python train.py --train_examples=295000 --image_size=32 --crop_scale_min=1 --head_dim=32 --bias="all" --parallel_block=false --moe_every=2 --pooling="class_token" --num_labels=5 --learning_rate=0.0018 --beta2=0.999 --batch_size=128
Rows from block 2 of a small multi-label image tagger, named by matrix and row number. Rows with one number belong to one neuron. Each number is 50 + 15 x the weight over its row's rms, rounded and kept within 0 to 99. All counts start at 0.
After each neuron's rows are labels from the 100 images, of 14976, where the neuron reaches its highest value: "top examples" is what is common among them. Only what is clearly more common there than usual is listed. The data: dashed paths with two dots that lie on the same path or on different ones. In brackets: how many of the 100.
# fc1: MLP up (model.blocks.2.mlp.fc1.weight, 640x160), inputs 0-79
# fc2: MLP down (model.blocks.2.mlp.fc2.weight, 160x640, transposed), outputs 0-79

fc1.271:39 16 72 44 58 45 36 64 61 77 74 37 48 63 69 47 83 40 23 66 64 24 20 33 69 47 43 31 51 47 34 57 71 48 67 37 70 49 30 18 49 32 50 35 61 53 58 54 49 57 63 64 49 71 64 44 61 35 65 57 41 36 68 61 53 45 51 59 43 32 48 34 45 63 70 53 70 50 46 37
fc2.271:25 45 53 45 45 28 43 66 34 70 54 42 58 91 38 59 51 53 63 35 42 57 40 45 45 52 57 49 45 55 50 43 71 46 39 46 34 56 58 57 31 53 84 76 64 18 46 54 54 38 55 36 54 47 61 80 69 21 63 37 60 46 39 46 47 41 83 44 48 55 46 27 61 54 39 29 77 61 70 57
top examples: many distractors (78)

fc1.253:47 43 50 43 50 27 47 62 48 59 42 40 47 75 50 63 54 40 65 56 43 41 55 81 47 92 46 56 67 58 45 48 54 44 53 48 31 45 64 24 41 43 58 24 33 09 59 36 45 31 56 63 65 67 43 46 46 33 76 41 50 67 69 76 47 52 33 44 52 35 58 42 66 72 44 54 64 25 43 32
fc2.253:27 37 51 58 51 33 43 74 28 71 48 26 40 87 42 52 56 26 54 52 50 43 47 58 52 55 45 60 47 55 42 47 63 47 31 49 20 62 62 41 27 72 74 72 51 46 54 52 55 47 56 48 65 45 55 62 61 26 56 20 81 48 47 47 60 47 69 37 45 50 36 35 52 56 20 45 65 52 59 47
top examples: short paths (80)

fc1.639:56 09 45 76 15 70 48 59 63 27 83 61 68 35 31 68 24 57 35 65 46 56 69 53 57 69 38 61 36 50 80 33 34 66 31 31 86 38 53 53 39 56 70 33 52 67 10 53 64 37 26 42 67 59 46 59 50 58 40 71 62 59 56 28 31 56 40 66 55 31 41 29 70 40 39 68 56 21 61 47
fc2.639:25 68 72 48 45 46 66 46 47 94 28 53 74 36 40 65 65 48 41 49 74 65 46 58 34 26 59 24 34 62 54 34 46 44 62 53 56 51 44 67 56 55 59 76 41 87 52 31 36 65 55 42 29 28 65 81 61 62 50 65 49 62 38 61 65 62 67 59 73 65 44 57 59 51 49 63 64 43 28 28
top examples: short paths (65)

fc1.184:83 60 49 54 38 38 28 32 40 45 69 31 44 47 66 50 37 57 38 54 54 49 53 45 49 72 52 59 60 34 50 66 46 53 46 60 29 72 44 70 33 71 64 41 39 56 31 46 36 58 60 40 49 53 57 70 72 29 79 30 34 38 26 26 53 82 32 38 54 34 57 74 58 60 55 21 64 23 57 67
fc2.184:49 52 58 61 66 66 28 49 39 62 48 45 52 52 57 63 73 09 31 59 43 65 48 70 64 53 49 80 49 55 57 87 35 64 48 52 52 61 55 25 41 53 57 46 48 68 50 43 51 55 58 60 40 58 59 49 58 63 49 68 52 35 57 52 55 56 73 59 55 57 37 49 29 53 56 63 46 36 34 37
top examples: short paths (61)

fc1.216:34 31 56 57 52 41 38 28 58 43 42 69 29 39 33 65 62 48 36 31 52 42 58 39 69 56 46 26 31 34 53 64 30 58 51 52 63 43 45 66 73 53 40 34 42 57 09 57 74 60 16 56 48 59 40 67 21 56 37 62 46 34 53 49 48 28 53 84 46 44 47 67 34 44 43 34 22 42 38 71
fc2.216:41 48 56 47 27 52 52 56 50 58 69 54 76 54 42 94 49 53 57 53 33 58 40 57 46 56 57 37 43 58 54 31 52 47 70 47 66 60 52 55 47 64 48 58 55 51 56 64 49 44 71 35 41 51 36 61 52 47 56 73 45 47 45 57 64 60 62 60 49 50 51 57 49 50 44 52 52 57 59 53
top examples: many distractors (93)

fc1.547:30 69 54 55 18 30 36 75 53 28 63 53 51 52 52 65 58 53 46 55 48 28 52 58 41 77 40 59 46 48 61 60 33 71 64 60 40 54 64 43 57 83 40 22 42 53 91 48 66 39 40 39 57 33 66 33 83 38 69 39 76 80 61 72 27 58 48 57 40 16 52 28 61 68 68 10 64 35 60 30
fc2.547:37 31 78 58 54 58 37 59 36 47 54 43 53 42 60 44 64 30 35 70 41 51 57 68 64 66 42 64 49 57 31 68 33 62 46 54 27 71 54 32 54 48 70 30 31 55 43 40 59 75 58 74 54 63 45 26 51 47 46 85 62 54 26 53 51 48 55 42 60 28 43 69 47 53 39 58 50 36 27 36
top examples: short paths (69)

fc1.334:12 53 75 40 54 23 55 51 51 71 31 72 41 33 34 53 50 46 45 28 69 33 37 40 29 60 59 29 37 26 68 30 63 47 32 43 72 32 38 70 75 40 24 43 51 66 58 43 44 51 36 58 24 67 55 64 27 67 68 47 53 58 58 55 45 34 66 70 42 44 50 58 62 33 52 66 54 51 28 51
fc2.334:40 61 58 49 47 47 59 53 50 83 72 54 87 60 49 52 51 46 52 56 46 61 30 55 47 53 43 30 35 64 48 00 60 48 55 47 45 49 55 55 45 51 48 67 56 57 49 38 39 50 68 27 08 45 51 69 65 45 47 53 53 48 38 56 73 53 88 53 38 56 54 59 52 44 31 47 77 70 60 42
top examples: many distractors (90)

fc1.353:25 51 61 60 36 53 41 36 72 32 47 63 36 40 23 72 59 30 41 30 43 54 45 39 61 51 31 18 36 38 48 57 42 53 61 74 58 51 40 65 74 43 30 63 35 52 37 54 53 60 16 56 69 45 30 72 25 49 37 70 43 37 61 41 62 28 58 77 61 51 57 60 33 35 44 35 18 47 45 75
fc2.353:31 43 66 53 26 50 39 56 45 59 72 61 69 60 38 86 54 50 50 59 32 65 38 64 50 60 54 42 42 62 58 34 49 56 60 53 60 65 55 51 54 58 55 57 56 45 56 63 54 41 69 34 44 47 34 49 60 34 53 83 55 51 39 58 70 64 67 55 42 56 56 59 45 53 32 49 52 57 62 50
top examples: many distractors (100)

fc1.201:77 19 60 55 54 51 63 68 31 64 53 55 14 96 54 42 50 64 63 58 37 35 68 77 43 68 62 54 33 52 53 70 68 53 74 69 21 60 51 30 42 58 26 57 51 30 53 67 57 38 72 50 55 55 47 31 64 41 79 41 65 52 44 49 43 67 38 13 60 42 50 67 52 61 42 43 77 60 31 37
fc2.201:50 52 24 54 61 53 43 61 29 32 49 28 52 74 58 51 50 30 39 49 18 51 51 43 70 66 51 84 60 41 32 67 32 66 23 43 48 56 60 17 23 49 74 41 44 40 51 59 59 64 47 68 64 67 48 24 37 41 46 65 78 46 40 54 46 37 50 55 54 49 42 40 46 64 68 56 45 48 35 48
top examples: short paths (78)

fc1.553:28 60 55 64 51 41 46 37 56 38 33 65 11 52 46 68 62 27 40 36 55 58 51 34 64 40 34 35 27 52 35 78 28 57 64 71 55 53 52 53 82 49 36 47 36 53 38 49 57 52 25 55 54 56 46 68 25 61 48 60 39 39 61 41 48 34 54 91 49 58 72 68 48 46 43 33 32 51 66 66
fc2.553:35 49 56 47 30 51 44 57 40 63 71 55 71 56 42 90 51 50 50 52 37 61 38 57 53 61 56 44 39 60 55 36 53 54 71 57 58 67 51 50 52 60 45 57 63 47 56 63 53 42 72 37 43 47 29 52 57 32 52 84 50 50 44 58 67 57 73 54 45 50 55 57 44 51 34 47 54 58 58 47
top examples: many distractors (100)

fc1.61:39 58 41 46 53 41 50 29 57 38 37 61 19 38 40 73 59 33 45 37 59 58 53 37 65 55 47 33 29 54 37 72 33 56 62 71 49 53 57 51 75 47 21 38 31 49 32 57 54 50 18 49 46 41 27 61 16 46 40 66 48 33 54 39 62 37 56 80 53 48 58 73 41 54 41 26 36 39 56 64
fc2.61:33 56 56 45 25 51 41 58 34 61 69 55 69 57 40 89 55 50 58 52 32 62 39 56 54 59 59 44 43 60 57 31 49 48 60 54 60 66 55 49 49 58 51 59 60 46 62 65 52 47 72 34 46 45 30 51 56 31 57 83 52 50 43 55 65 57 69 51 47 51 59 57 48 54 33 53 53 60 57 54
top examples: many distractors (99)

fc1.139:20 37 50 52 43 39 39 34 58 29 43 66 25 49 26 80 56 36 45 23 53 44 62 34 56 50 48 22 25 37 43 64 25 52 52 61 72 45 45 60 65 55 37 34 40 50 21 55 58 56 17 62 66 51 37 59 31 65 42 54 63 43 57 31 47 33 61 73 63 44 60 47 39 45 45 29 31 48 52 86
fc2.139:34 41 58 45 30 49 46 55 49 57 80 53 71 50 43 90 58 47 50 51 35 63 43 55 60 61 54 38 44 60 52 36 52 56 68 55 61 61 50 50 50 61 44 56 60 45 53 63 58 46 69 36 38 56 28 61 49 44 50 80 46 51 46 59 67 55 64 57 48 47 56 60 43 50 41 55 48 57 58 48
top examples: many distractors (99)

fc1.7:39 46 65 52 41 38 32 37 62 21 28 66 24 31 28 78 63 27 41 39 49 51 54 45 55 51 23 36 38 43 39 48 35 62 53 54 76 43 53 58 85 57 27 52 38 53 25 65 60 55 25 51 55 50 32 64 30 53 29 62 50 35 60 49 53 28 57 89 53 46 61 60 45 46 33 30 28 44 46 75
fc2.7:32 52 54 47 26 44 39 54 39 61 79 54 65 59 38 90 48 44 51 49 34 65 45 57 53 66 56 32 36 62 57 41 54 50 78 59 61 59 43 56 53 64 44 57 55 49 58 61 54 40 65 32 39 50 33 64 49 40 54 69 51 48 42 57 66 44 55 61 43 49 62 57 44 48 36 49 48 57 62 48
top examples: many distractors (100)

fc1.163:60 46 50 54 27 56 30 65 25 31 77 54 62 76 62 55 16 34 42 30 27 74 54 46 76 67 49 53 65 39 70 57 37 57 24 40 69 67 44 67 41 56 69 37 55 30 48 72 45 26 50 49 42 68 54 60 37 76 67 53 62 74 59 39 16 50 38 56 66 37 51 19 54 61 71 39 71 52 37 51
fc2.163:69 52 71 57 64 70 41 42 41 65 40 47 53 54 51 62 75 22 34 59 53 43 35 84 64 75 55 68 51 68 51 83 39 55 64 55 29 79 58 23 62 49 39 43 36 45 63 21 40 61 52 70 49 43 40 52 63 27 50 69 53 51 31 50 58 64 66 34 84 42 30 71 50 60 38 52 62 46 31 27
top examples: many distractors (82)

fc1.199:57 73 33 42 71 44 32 66 48 66 41 52 41 64 71 38 31 34 55 52 31 61 43 38 57 76 56 69 68 37 42 60 50 41 65 38 42 58 31 59 40 64 73 46 78 56 68 63 69 48 43 24 41 36 32 64 74 50 61 49 54 56 32 48 30 62 46 25 54 30 39 42 62 72 56 45 32 62 32 65
fc2.199:57 38 58 65 67 63 36 48 51 61 40 52 50 65 61 69 61 25 34 60 55 40 30 74 52 52 44 54 48 47 47 94 35 37 59 56 42 74 43 32 62 38 38 57 30 56 70 41 33 53 37 68 60 53 57 09 57 40 53 96 63 53 32 60 64 59 58 41 60 41 19 54 51 53 35 49 82 39 37 24
top examples: short paths (63)

fc1.405:42 71 48 13 83 65 13 36 26 43 26 31 19 49 65 45 30 23 47 68 51 42 58 19 29 59 61 76 64 48 51 81 67 45 56 62 33 45 38 55 73 58 56 50 54 34 70 39 32 24 51 64 54 43 51 25 35 26 65 62 80 75 70 43 45 66 37 50 58 33 41 59 42 76 38 31 60 29 62 46
fc2.405:48 26 45 56 57 64 66 69 45 50 43 44 38 57 72 59 49 49 51 60 36 37 38 61 50 60 50 54 70 50 62 63 46 50 56 64 29 32 43 30 32 43 64 65 46 47 66 43 64 61 37 71 67 68 37 14 58 29 49 54 56 56 56 55 67 57 57 17 65 04 41 45 26 59 47 65 68 33 31 38
top examples: short paths (67)